From a checkpoint of a small contrastive audio-text model: 12100 steps.
Rows from block 7 of the audio encoder of a small contrastive audio-text model, named by matrix and row number. Rows with one number belong to one neuron. Each number is 50 + 15 x the weight over its row's rms, rounded and kept within 0 to 99. All counts start at 0.
After each neuron's rows are labels from the 100 clips, of 14848, where the neuron reaches its highest value: "top examples" is what is common among them. Only what is clearly more common there than usual is listed. The data: babble in 24 made-up languages, each with its own sounds, syllables and stress or tones, from a formant synthesiser.
# fc1: MLP up (encoder.blocks.7.mlp.fc1.weight, 640x160), inputs 0-53
# fc2: MLP down (encoder.blocks.7.mlp.fc2.weight, 160x640, transposed), outputs 0-53

fc1.564:55 38 58 48 73 49 64 31 32 70 51 27 16 27 82 48 39 46 71 21 54 87 66 45 75 47 73 50 41 56 52 40 54 67 62 48 59 58 58 52 49 58 22 72 48 47 29 52 43 70 71 33 30 57
fc2.564:56 44 29 31 44 40 53 53 60 45 37 55 61 32 26 47 58 54 25 57 40 28 47 68 51 58 43 41 50 40 96 42 36 47 32 68 40 57 45 47 49 60 50 49 51 47 62 47 37 39 40 57 51 22
top examples: /aʊ/; muffled (low-pass)

fc1.585:57 25 39 43 57 61 61 26 58 65 50 37 42 23 76 39 38 46 56 11 53 61 47 58 60 53 52 38 55 56 48 42 25 66 60 49 55 41 65 28 34 59 42 73 41 40 39 30 33 57 61 47 59 66
fc2.585:55 50 40 43 48 45 48 40 59 37 41 57 38 40 41 48 69 43 29 39 48 40 35 75 59 58 48 37 62 41 99 50 48 60 43 44 40 29 42 48 78 66 48 63 49 35 42 50 44 53 30 55 42 43
top examples: /y/

fc1.14:76 77 58 54 85 64 46 46 70 77 42 28 56 61 60 61 75 58 48 28 30 75 54 19 43 69 81 52 47 65 53 27 44 52 55 33 45 29 62 56 54 66 49 73 50 45 53 00 57 45 47 38 55 44
fc2.14:67 49 79 17 10 90 64 31 60 53 35 46 52 22 58 51 41 48 56 33 48 60 28 61 53 69 40 58 48 37 67 80 49 65 82 66 52 60 50 32 63 28 45 64 34 35 59 37 54 72 58 56 57 55
top examples: quiet level; /k/

fc1.96:46 53 47 52 78 84 78 55 91 73 64 15 28 41 50 26 37 47 74 22 32 59 66 55 77 46 45 27 58 60 59 47 37 69 43 59 46 51 45 51 43 74 56 65 47 52 52 38 14 38 43 55 45 38
fc2.96:74 44 49 65 56 64 52 34 69 65 48 55 60 47 65 70 63 22 59 41 41 75 40 55 30 32 56 31 74 51 64 38 39 49 46 19 60 12 41 37 69 72 62 44 31 44 48 29 36 67 39 50 69 69
top examples: clipping; mains hum

fc1.182:46 57 41 70 50 43 29 57 66 57 68 37 51 43 38 95 51 46 51 55 59 37 49 56 45 45 75 50 43 40 52 54 63 64 56 69 25 50 64 45 49 35 25 67 57 49 45 79 44 36 51 28 40 15
fc2.182:40 33 61 35 26 92 59 41 41 60 37 40 66 60 56 41 31 37 60 24 60 55 54 37 45 49 18 79 59 54 67 62 58 30 64 37 72 64 61 32 64 35 40 56 58 63 53 14 52 58 69 47 77 75
top examples: quiet level

fc1.200:63 56 68 66 64 53 31 34 85 60 48 46 64 36 14 63 58 40 57 54 32 52 42 51 39 47 70 42 56 11 29 49 39 75 54 41 47 61 47 59 29 55 65 61 50 36 57 49 54 48 35 39 54 40
fc2.200:40 76 69 59 38 53 38 54 56 63 74 60 50 73 76 50 41 56 66 37 44 67 63 52 29 57 39 67 59 73 18 51 47 34 64 25 51 26 53 30 69 34 52 34 40 62 47 47 48 57 82 47 63 81
top examples: /x/; thin (high-pass)

fc1.495:14 45 60 62 48 72 41 72 43 30 71 45 48 00 51 48 50 53 50 51 52 49 53 30 72 43 47 54 49 62 79 71 72 59 48 45 38 55 83 64 57 58 58 41 54 52 54 07 19 61 50 14 34 62
fc2.495:47 36 41 71 51 62 36 50 69 40 36 43 30 53 60 47 65 39 48 62 49 54 40 57 57 64 55 40 60 62 61 36 52 45 62 28 41 48 50 63 30 99 45 77 37 39 35 47 20 53 14 28 25 52
top examples: white noise

fc1.151:42 54 50 65 51 49 61 62 37 60 81 37 54 00 36 54 41 68 59 41 42 43 53 35 68 25 69 70 59 58 71 54 34 51 43 39 71 55 57 50 32 30 31 55 54 65 37 02 48 78 53 34 48 63
fc2.151:60 56 71 48 64 51 50 26 61 46 42 50 44 40 60 60 61 33 44 61 61 53 25 57 58 60 52 47 70 42 61 40 43 54 59 48 53 26 23 68 48 77 38 43 38 32 34 56 37 59 24 47 36 48
top examples: quiet level

fc1.428:69 52 46 40 85 51 59 47 36 23 53 54 37 41 45 33 66 30 49 73 61 51 39 47 44 34 64 61 60 42 85 45 52 43 61 47 67 25 42 62 59 57 69 17 49 38 35 49 69 56 52 61 48 53
fc2.428:54 40 79 68 54 15 27 52 37 32 64 43 55 60 58 53 53 59 42 64 62 26 35 45 47 46 34 50 38 53 72 56 59 52 68 43 34 45 58 65 34 43 43 50 52 69 42 61 43 52 34 43 54 37
top examples: /ç/

fc1.628:55 49 36 52 37 36 68 57 27 35 62 36 61 12 57 62 20 72 53 40 62 32 62 22 52 33 30 42 49 70 66 63 64 63 24 73 45 60 92 50 58 45 82 47 57 73 63 05 27 46 84 14 47 65
fc2.628:55 55 51 48 72 41 42 58 72 48 55 34 26 25 79 36 55 45 44 57 55 65 50 46 55 51 67 60 59 44 78 41 39 54 50 43 38 35 57 52 57 73 67 53 40 34 56 44 44 66 33 40 35 63
top examples: /ts/

fc1.103:42 61 58 68 32 69 70 74 58 47 52 42 78 49 46 19 22 40 44 32 70 24 42 54 61 50 51 44 52 64 55 58 32 72 32 75 45 75 44 45 24 53 26 35 50 60 50 57 42 35 47 36 57 61
fc2.103:50 38 27 43 68 55 44 63 56 55 67 49 44 31 57 56 60 17 49 66 61 55 55 41 41 27 54 46 77 46 65 21 40 30 33 19 43 34 37 67 71 63 48 39 50 42 52 57 21 59 51 43 48 65
top examples: /aʊ/; muffled (low-pass)

fc1.381:35 24 41 33 68 57 67 33 72 56 19 51 49 56 66 61 56 32 37 50 49 60 68 59 70 31 85 58 39 43 42 39 46 32 56 58 57 45 67 37 51 55 41 99 43 39 49 55 32 50 70 60 57 39
fc2.381:42 45 17 38 92 36 47 62 70 32 49 49 35 40 38 41 74 57 40 61 47 40 55 73 51 52 60 34 54 49 91 29 48 52 27 43 38 58 46 53 64 68 56 48 53 45 34 59 34 37 40 40 37 28
top examples: /æ/; muffled (low-pass); /y/

fc1.432:79 60 59 57 29 54 43 48 68 42 60 55 59 50 50 70 42 44 47 42 62 51 63 59 47 77 64 77 48 35 10 36 31 47 52 46 67 48 37 48 64 40 00 45 47 30 53 77 56 37 34 46 52 65
fc2.432:52 62 37 23 82 60 68 33 55 64 48 45 41 39 19 67 53 40 57 48 58 64 53 52 58 60 62 58 51 41 93 36 63 57 36 48 50 74 42 45 67 62 44 45 46 32 37 54 45 41 57 51 50 37
top examples: /o/; /oʊ/; muffled (low-pass)

fc1.85:42 36 36 30 63 35 58 38 28 44 62 59 46 43 66 56 52 46 32 58 62 58 70 52 41 34 48 65 43 33 53 23 68 25 56 51 81 60 41 45 63 60 41 33 64 70 46 62 46 51 83 44 44 51
fc2.85:46 44 15 32 78 35 51 55 58 41 44 51 40 40 35 47 75 44 40 66 53 36 55 66 50 49 64 33 57 38 94 36 41 57 39 46 31 50 44 54 59 66 58 54 54 48 35 55 31 33 43 50 36 30
top examples: white noise

fc1.364:72 28 47 57 38 56 70 46 81 87 43 43 62 39 53 52 59 33 42 47 10 59 50 51 24 52 76 44 52 49 31 40 11 49 58 27 48 24 33 15 60 22 47 75 47 61 43 32 64 42 47 91 74 55
fc2.364:51 48 38 56 60 27 48 47 48 54 84 63 46 55 59 50 51 55 52 52 31 50 56 65 63 62 37 61 65 30 74 51 47 52 34 54 42 40 41 45 50 33 43 43 48 46 28 53 51 22 66 22 42 54
top examples: mains hum

fc1.532:80 50 56 61 87 50 11 32 56 56 47 07 47 76 57 55 77 54 58 69 26 81 52 10 58 56 84 46 53 68 50 17 57 41 81 16 47 30 48 68 60 81 62 71 52 59 61 23 71 70 46 69 55 41
fc2.532:70 37 78 03 04 76 73 24 41 50 16 55 54 45 50 46 35 48 44 40 49 41 31 60 55 55 15 58 38 52 72 76 42 69 79 78 62 63 51 39 58 26 46 64 55 38 47 52 63 69 49 56 46 73
top examples: /tʃ/; quiet level

fc1.294:31 46 60 68 72 53 56 41 57 57 48 18 58 80 57 82 53 43 56 16 18 69 55 27 55 75 76 68 51 66 43 13 39 61 67 24 58 73 59 36 48 63 37 83 43 52 58 39 80 40 51 50 44 45
fc2.294:50 50 45 43 28 81 64 37 59 35 16 54 62 41 14 53 35 58 53 40 41 57 37 70 57 37 39 40 36 43 74 72 39 46 52 73 47 66 57 42 61 23 46 64 69 41 53 58 54 55 42 55 34 45
top examples: mains hum; /y/; /k/

fc1.297:53 51 47 32 78 24 79 67 52 75 74 33 44 45 46 19 35 42 66 49 71 53 53 17 59 30 25 42 44 53 81 59 32 38 32 64 51 34 61 51 49 61 40 27 56 46 47 30 47 59 58 34 38 62
fc2.297:31 36 27 51 73 43 30 53 48 36 41 49 37 53 57 56 82 32 43 73 56 44 52 58 40 42 59 46 68 45 23 30 47 39 52 41 39 45 31 79 18 72 26 59 31 39 44 63 27 46 34 36 29 22
top examples: clipping; white noise; thin (high-pass)

fc1.190:76 47 45 54 56 96 61 33 63 55 23 46 59 44 33 53 57 60 28 40 11 43 38 54 35 32 44 26 36 28 40 48 32 66 52 76 60 48 58 25 39 42 96 56 38 48 58 49 67 35 47 98 76 39
fc2.190:46 79 82 56 35 30 42 53 60 64 99 44 43 61 64 70 39 40 56 31 39 64 52 44 71 59 37 65 50 67 44 65 53 50 58 40 42 42 53 35 65 23 60 36 43 62 37 49 57 53 62 35 45 72
top examples: quiet level; /ʃ/

fc1.32:61 23 28 37 54 56 49 26 40 38 42 28 42 57 64 18 61 56 41 35 49 49 42 37 51 45 49 48 19 56 50 45 67 74 65 62 60 42 52 49 36 61 65 78 57 43 46 45 59 74 59 82 54 59
fc2.32:47 51 34 27 89 37 47 53 72 38 42 53 43 32 34 51 68 53 44 70 42 34 54 60 50 44 57 29 53 42 99 34 37 60 38 40 37 50 44 53 55 67 60 50 51 47 44 59 32 35 39 53 42 35
top examples: /aʊ/; muffled (low-pass)

fc1.169:52 25 27 31 52 36 59 39 55 37 47 41 45 65 55 39 70 48 32 67 49 64 71 48 58 30 58 42 47 35 38 57 50 58 57 48 87 22 50 53 70 60 56 72 60 40 56 51 46 64 83 32 48 23
fc2.169:50 44 30 32 93 42 48 56 61 40 48 49 30 42 31 42 72 44 42 66 53 39 53 65 51 47 63 32 54 43 96 23 50 55 34 47 44 47 42 56 63 79 60 53 50 47 28 55 29 37 40 52 38 28
top examples: /y/; /ɔɪ/

fc1.525:48 68 60 44 47 62 43 52 62 47 67 40 41 68 46 24 52 61 68 17 22 73 57 17 83 61 62 86 61 75 61 54 75 48 50 39 62 60 42 71 40 52 42 58 42 38 41 36 39 58 55 30 40 67
fc2.525:49 65 68 76 41 45 41 53 57 48 40 56 58 52 68 55 42 57 53 47 43 59 52 49 37 42 66 51 49 44 00 56 50 42 54 54 64 39 57 50 47 44 51 53 48 69 68 45 58 50 60 52 66 35
top examples: /ts/; white noise

fc1.226:46 46 52 36 47 35 66 47 22 28 54 28 64 00 56 66 16 53 60 47 57 54 63 35 51 49 49 64 39 48 46 40 47 60 36 60 77 60 74 51 53 45 32 74 64 60 30 10 61 73 70 35 38 69
fc2.226:59 43 24 38 81 35 44 56 58 39 45 52 44 35 25 44 59 42 39 66 50 44 49 58 48 49 58 32 56 40 95 29 44 56 38 35 47 55 53 61 54 93 55 40 46 30 40 56 24 44 34 57 38 34
top examples: mains hum; clipping

fc1.636:63 71 64 38 35 37 39 42 23 57 35 51 56 46 49 23 32 69 55 49 72 52 51 25 53 48 49 58 45 57 61 55 54 36 60 60 57 53 54 74 34 54 07 48 55 43 41 29 43 67 51 46 33 68
fc2.636:53 52 49 56 45 57 55 47 43 59 43 50 44 50 65 60 48 52 54 52 50 61 62 38 46 44 55 50 56 51 00 52 56 50 49 63 77 35 44 57 35 53 33 45 51 62 48 55 64 41 65 58 64 32
top examples: white noise

fc1.28:41 68 67 44 40 29 65 41 21 29 63 58 63 06 57 68 36 39 46 47 65 38 47 38 62 48 69 67 22 41 51 67 60 55 52 64 59 51 74 47 56 45 44 62 52 42 44 33 65 60 62 60 39 73
fc2.28:54 35 16 55 85 46 46 51 65 45 45 54 37 35 34 50 59 61 37 75 53 51 58 62 46 37 44 29 61 39 74 17 53 40 35 19 40 45 49 57 50 88 54 37 49 38 39 66 04 37 41 57 47 44
top examples: /ts/; /s/

fc1.351:48 44 48 48 43 46 55 38 51 72 56 26 51 41 84 33 53 59 51 53 43 51 54 21 59 37 48 55 42 67 55 43 89 47 25 44 56 49 62 43 44 54 99 46 56 68 69 20 52 57 63 58 60 62
fc2.351:50 56 35 58 50 38 33 70 46 45 69 43 38 52 70 34 60 50 46 59 42 38 41 41 62 46 46 30 29 61 56 57 46 56 53 53 33 59 72 57 26 57 82 47 60 39 69 57 51 69 34 51 16 66
top examples: quiet level; /ts/; /e/; /s/

fc1.95:67 48 53 42 56 73 50 78 94 89 65 12 30 73 58 33 26 51 80 53 65 59 49 45 51 51 49 44 49 64 44 35 41 38 51 50 50 43 54 62 48 48 25 39 43 44 49 47 05 58 53 52 49 61
fc2.95:56 52 44 67 59 48 49 48 57 67 41 57 51 42 64 57 53 52 49 42 52 62 69 33 34 39 75 55 63 48 00 40 44 42 48 43 73 36 45 56 48 53 51 33 56 71 56 51 59 45 61 59 68 36
top examples: /æ/; voice: child-like voice; thin (high-pass)

fc1.449:54 47 35 45 49 88 57 43 61 72 61 31 39 60 58 53 63 49 66 00 40 76 79 36 62 51 53 78 58 37 48 41 67 79 36 35 61 46 45 46 65 56 25 61 48 46 50 49 33 51 58 48 56 57
fc2.449:49 76 60 85 32 58 39 21 61 57 59 70 68 49 63 72 40 47 51 26 32 50 45 55 32 44 84 49 59 39 01 52 45 44 51 57 73 34 54 40 54 58 51 26 38 57 72 39 51 72 54 62 68 27
top examples: quiet level

fc1.44:48 43 39 50 31 80 47 27 66 92 31 27 29 49 40 34 41 52 68 20 39 77 59 24 48 53 36 59 55 41 51 44 62 25 50 51 58 51 58 59 46 56 16 73 40 53 46 42 22 66 53 41 52 53
fc2.44:48 52 46 68 36 48 50 48 48 64 40 53 65 46 66 72 58 60 57 41 44 60 65 42 37 34 68 54 50 60 00 62 54 64 40 60 65 40 65 48 41 52 44 51 38 66 46 56 56 41 46 60 62 39
top examples: clipping; mains hum; /e/

fc1.276:34 63 41 62 42 56 48 59 72 44 25 32 57 97 51 40 37 45 59 18 26 43 63 31 60 60 48 49 40 59 42 40 20 57 49 48 40 62 66 53 47 66 44 79 76 49 72 71 28 42 51 40 47 57
fc2.276:34 43 34 43 49 72 58 39 64 64 35 54 37 27 51 60 66 30 61 46 49 78 43 59 46 21 73 53 72 32 66 43 52 55 38 47 49 49 40 51 58 49 55 69 38 49 47 41 52 61 51 34 40 16
top examples: /y/; voice: deep voice; /ɔɪ/; /ç/

fc1.300:53 52 50 56 53 55 52 53 46 62 73 23 44 70 54 57 42 46 68 24 28 64 70 23 58 53 67 74 42 65 38 31 75 61 54 35 42 60 51 53 46 58 57 55 48 49 35 16 68 37 60 16 53 55
fc2.300:54 78 79 52 31 58 50 33 71 39 44 64 68 31 44 65 10 53 45 46 29 46 18 49 40 24 42 40 42 39 39 74 32 46 72 77 49 57 60 27 67 31 48 36 62 60 61 42 55 71 37 61 62 48
top examples: /y/

fc1.365:48 56 49 58 60 62 17 59 50 37 64 52 48 60 57 42 59 39 52 96 48 64 39 45 55 54 46 52 56 60 64 48 52 30 39 22 59 47 64 59 59 76 99 19 53 68 78 22 56 48 55 61 62 41
fc2.365:35 55 62 67 40 35 26 64 47 39 72 44 65 73 73 40 37 68 42 66 52 46 39 54 58 55 53 43 25 53 42 55 35 31 69 41 20 42 78 42 37 46 58 53 65 60 75 55 42 43 51 39 40 84
top examples: /ts/; /s/

fc1.177:37 56 61 45 62 49 60 74 59 50 91 32 54 26 40 50 08 49 64 65 74 36 29 58 79 66 53 53 63 59 58 74 48 68 26 67 57 74 62 49 46 37 64 25 40 59 57 24 47 41 51 31 33 67
fc2.177:62 49 37 64 89 48 26 52 69 59 69 46 37 54 69 45 46 42 39 64 39 54 50 53 35 46 55 42 59 48 41 10 33 27 55 09 43 30 40 47 51 85 56 34 54 55 53 49 08 52 49 50 66 57
top examples: white noise; thin (high-pass)

fc1.80:51 46 49 32 31 61 43 71 56 71 45 26 36 43 53 30 33 67 73 56 49 59 70 24 53 58 51 56 58 64 65 42 52 24 34 58 63 49 55 68 49 57 00 73 54 41 38 22 31 50 53 33 32 63
fc2.80:40 53 46 70 44 58 53 61 51 60 45 56 54 44 72 58 48 50 50 48 45 56 70 32 31 32 72 53 54 53 00 46 49 43 46 56 67 34 58 56 42 47 47 58 40 62 59 53 53 47 61 55 63 44
top examples: clipping; white noise

fc1.490:76 61 47 54 42 66 53 42 68 99 49 50 59 46 50 64 60 55 46 07 00 63 55 51 20 34 50 54 50 50 41 28 33 71 64 48 58 26 45 05 46 22 74 60 52 44 40 35 74 36 34 77 58 55
fc2.490:60 57 57 60 39 50 56 39 52 58 80 78 47 52 60 54 35 52 48 35 33 58 42 69 55 37 27 54 71 27 57 55 58 47 62 57 47 22 30 24 53 40 38 35 35 49 16 52 60 43 57 30 52 62
top examples: /tʃ/; mains hum

fc1.38:44 34 31 32 63 51 46 38 69 36 48 45 47 37 47 36 69 37 49 74 51 55 82 53 64 29 74 52 31 55 49 33 57 34 39 53 61 13 37 57 52 50 38 53 57 57 32 61 39 50 50 53 65 53
fc2.38:47 39 22 39 88 39 54 58 57 40 42 49 42 43 30 51 68 51 40 70 57 31 57 58 55 52 57 33 39 39 98 29 48 55 27 45 36 51 37 57 52 70 64 52 57 39 41 60 26 37 44 59 39 39
top examples: clipping

fc1.403:43 36 43 58 69 48 52 35 38 60 51 32 67 42 51 68 37 56 39 48 40 46 55 38 51 56 67 55 42 65 46 14 55 36 56 42 66 48 54 37 38 47 76 39 48 73 36 22 65 51 54 57 60 41
fc2.403:71 57 52 36 38 45 53 57 39 45 54 51 72 26 20 58 46 63 46 41 39 29 50 57 57 49 38 39 28 63 95 68 43 69 64 62 47 69 64 51 55 43 54 63 56 22 59 47 62 55 37 78 23 69
top examples: quiet level; mains hum; /ç/

fc1.233:34 13 28 35 65 41 65 41 48 35 27 39 56 44 45 51 53 47 45 43 60 59 77 43 65 40 76 50 48 42 61 28 48 56 52 47 68 51 52 63 61 57 54 69 47 53 49 61 53 43 66 58 43 46
fc2.233:48 47 18 42 84 43 49 54 58 34 49 59 45 42 45 49 73 50 32 75 50 43 59 59 49 50 70 35 54 34 82 21 42 52 32 44 36 48 45 56 61 67 60 49 50 45 38 58 28 37 44 55 44 16
top examples: /ç/; /ɔɪ/

fc1.566:15 33 36 31 89 29 37 49 38 34 55 63 41 65 76 36 62 45 63 47 43 78 54 62 59 25 77 58 43 36 59 25 51 17 32 47 55 35 53 59 40 57 60 38 46 45 39 99 32 46 56 61 54 53
fc2.566:48 47 30 43 64 39 49 62 53 33 32 56 66 37 18 51 63 76 36 58 59 25 34 64 47 51 42 39 43 43 99 53 43 47 40 65 37 64 47 55 62 46 56 51 55 36 53 52 37 48 33 54 31 40
top examples: /aʊ/; /ŋ/; muffled (low-pass)

fc1.116:62 32 34 30 78 53 49 39 61 39 38 57 50 58 78 31 78 39 46 62 57 60 55 60 53 15 72 50 47 32 35 42 65 39 54 62 52 28 47 56 60 45 52 51 54 43 54 94 58 60 60 68 48 56
fc2.116:53 42 24 40 89 43 55 50 54 42 55 49 40 43 34 47 72 49 40 68 49 34 56 68 47 47 59 32 50 38 92 25 49 47 41 49 39 53 45 51 59 72 64 52 56 45 34 61 39 36 44 51 43 23
top examples: /ç/

fc1.66:54 56 64 60 56 46 28 58 52 27 59 59 44 44 57 60 49 44 54 82 43 53 48 32 80 64 40 53 46 57 62 71 74 42 49 30 52 79 53 65 59 52 99 00 48 51 65 22 71 57 36 56 59 34
fc2.66:40 59 48 53 51 34 38 66 55 35 47 50 70 63 49 30 38 84 35 65 41 34 54 63 44 51 48 36 16 63 60 51 40 33 53 42 36 46 73 36 48 53 65 43 79 64 64 53 35 38 42 55 54 85
top examples: /ts/; /s/; /aɪ/; /e/

fc1.353:54 43 36 51 68 42 57 54 58 50 54 35 60 45 24 64 41 51 38 59 33 45 53 33 42 51 80 53 39 61 49 37 25 35 72 42 43 50 56 35 55 24 58 33 63 61 29 30 69 26 61 74 66 53
fc2.353:82 55 64 33 61 27 50 59 54 53 62 43 48 38 11 54 50 73 47 43 38 45 46 60 73 60 39 31 35 62 99 55 38 82 74 78 48 66 54 49 63 42 54 59 52 26 31 54 75 39 37 68 22 48
top examples: /ç/; quiet level; mains hum; /ɔɪ/

fc1.518:23 32 41 32 54 55 99 65 90 23 57 69 42 39 48 50 37 25 59 75 61 48 41 44 61 36 55 37 49 23 49 55 26 35 40 59 70 40 52 48 39 56 67 69 44 31 33 68 43 72 59 64 48 53
fc2.518:39 61 48 52 64 53 48 76 59 51 65 43 65 57 27 61 71 57 34 62 49 50 56 57 38 58 56 46 51 82 68 47 55 50 37 19 31 70 54 57 51 48 65 49 38 47 68 41 32 38 35 49 65 48
top examples: /x/; thin (high-pass)

fc1.156:40 60 63 64 67 57 30 61 55 25 64 48 33 60 47 33 63 42 47 99 45 53 47 51 69 55 39 42 63 68 74 58 54 47 31 32 43 51 65 65 51 80 98 28 34 48 87 34 61 43 33 53 42 35
fc2.156:32 55 62 64 38 27 26 57 42 26 61 47 60 80 79 41 51 63 56 66 44 44 51 49 46 56 58 53 35 61 32 59 46 26 68 38 34 37 73 45 33 49 62 52 66 72 70 50 35 49 53 36 43 88
top examples: /ts/; /s/

fc1.154:64 26 25 45 45 54 68 49 52 50 64 09 52 41 42 61 26 37 51 37 64 45 67 20 51 51 55 47 46 54 64 38 30 64 35 72 53 20 58 55 51 44 38 88 71 52 46 43 67 48 61 55 55 53
fc2.154:61 50 22 32 67 58 57 52 80 61 47 38 38 46 26 44 65 28 39 62 54 40 30 57 46 63 41 42 74 52 74 42 30 58 47 37 46 42 33 53 73 72 57 49 44 33 46 44 43 57 46 58 49 27
top examples: /y/; voice: deep voice; /k˭/

fc1.84:48 54 55 55 29 46 54 63 03 49 40 70 46 66 43 43 51 47 54 56 77 34 43 45 60 44 39 54 60 53 44 53 71 31 59 73 58 50 34 69 44 65 00 53 55 36 34 65 52 52 48 33 29 58
fc2.84:35 41 53 28 49 58 60 61 24 57 41 53 50 44 48 47 41 55 66 39 84 43 86 50 58 44 33 71 43 33 37 53 75 51 25 67 66 64 46 60 62 38 12 56 48 52 45 50 74 42 82 44 57 39
top examples: /o/

fc1.528:47 41 46 55 70 57 45 44 57 53 50 18 40 75 66 55 61 42 61 28 58 74 58 33 65 59 72 48 64 60 70 51 66 53 55 24 44 43 46 63 57 66 46 66 35 56 41 23 27 50 76 27 54 42
fc2.528:44 73 79 66 11 77 55 22 62 41 21 63 74 40 41 50 43 46 42 49 34 54 25 35 50 45 50 52 32 47 21 73 38 49 71 69 43 61 49 41 44 32 53 48 65 57 72 36 63 79 52 60 52 29
top examples: /æ/; muffled (low-pass)

fc1.89:57 33 27 41 80 31 38 34 42 62 60 55 51 32 68 43 64 51 53 74 66 55 62 41 52 29 67 55 40 35 67 14 62 33 53 49 76 00 49 51 48 54 63 31 56 54 46 83 63 54 65 58 43 65
fc2.89:46 40 16 41 75 41 50 55 55 39 41 53 44 41 29 49 73 50 37 66 50 33 56 67 51 54 57 32 44 39 99 39 44 48 33 49 38 62 44 63 51 64 62 58 56 41 45 56 23 32 45 44 41 34
top examples: white noise

fc1.203:43 27 45 52 57 53 67 55 57 52 52 00 44 45 53 45 26 38 56 42 71 57 66 00 68 37 37 51 45 47 38 44 67 64 46 74 44 45 55 53 31 35 65 95 57 41 55 21 63 53 65 39 64 51
fc2.203:68 48 42 42 49 60 57 35 84 73 54 32 46 46 42 55 59 35 32 64 47 63 34 55 35 41 49 52 59 43 67 42 30 53 53 33 52 22 38 41 71 59 54 42 26 25 50 37 47 68 38 63 68 64
top examples: /y/; mains hum; clipping

fc1.189:69 56 62 63 65 51 38 72 60 28 67 45 44 44 45 33 52 47 64 99 55 58 37 38 56 49 33 59 56 54 70 49 57 54 51 26 58 64 55 78 59 69 99 24 58 62 83 38 48 42 39 52 48 53
fc2.189:40 57 60 72 40 33 29 64 49 37 61 46 53 75 72 38 41 64 44 61 48 51 42 51 50 59 46 32 39 56 26 47 45 30 83 35 28 27 66 42 35 53 55 61 63 59 58 55 35 47 47 39 48 81
top examples: /ts/; /s/; /e/; /aɪ/

fc1.618:34 22 41 53 62 60 63 64 53 53 25 02 53 83 59 50 46 47 53 18 18 39 72 18 52 56 59 60 24 56 30 24 28 52 61 42 48 43 57 35 21 50 18 87 65 54 58 50 40 34 61 45 42 61
fc2.618:41 67 52 43 40 61 54 44 72 60 36 64 41 18 27 61 52 42 53 39 45 69 36 66 59 44 58 45 46 27 74 70 39 51 52 62 43 68 48 40 73 47 54 52 55 66 40 45 48 67 35 49 59 08
top examples: /y/; mains hum; /ɔɪ/

fc1.583:53 55 53 45 31 64 54 59 67 60 33 56 45 47 51 37 46 66 69 61 67 55 59 33 50 43 37 51 57 51 44 43 43 09 54 46 63 46 49 62 42 57 13 62 54 44 53 31 18 81 63 32 41 75
fc2.583:46 40 33 75 46 43 46 61 50 60 39 54 53 52 86 67 64 56 56 45 50 68 69 30 39 40 76 49 51 66 00 49 59 57 41 57 64 39 55 57 35 54 48 57 39 57 49 52 60 27 65 51 60 33
top examples: clipping

fc1.228:70 55 39 38 51 39 66 64 38 49 44 13 78 53 40 75 21 48 36 51 52 46 75 10 51 67 55 56 21 69 56 37 32 55 58 62 75 44 60 48 63 40 09 71 88 53 48 38 63 26 77 32 51 59
fc2.228:63 62 67 14 68 62 55 47 72 62 36 51 42 28 22 50 61 43 51 55 59 71 29 68 44 52 56 52 70 34 88 39 43 62 50 42 55 69 23 49 87 47 49 59 37 32 39 48 45 55 49 44 55 25
top examples: mains hum; /y/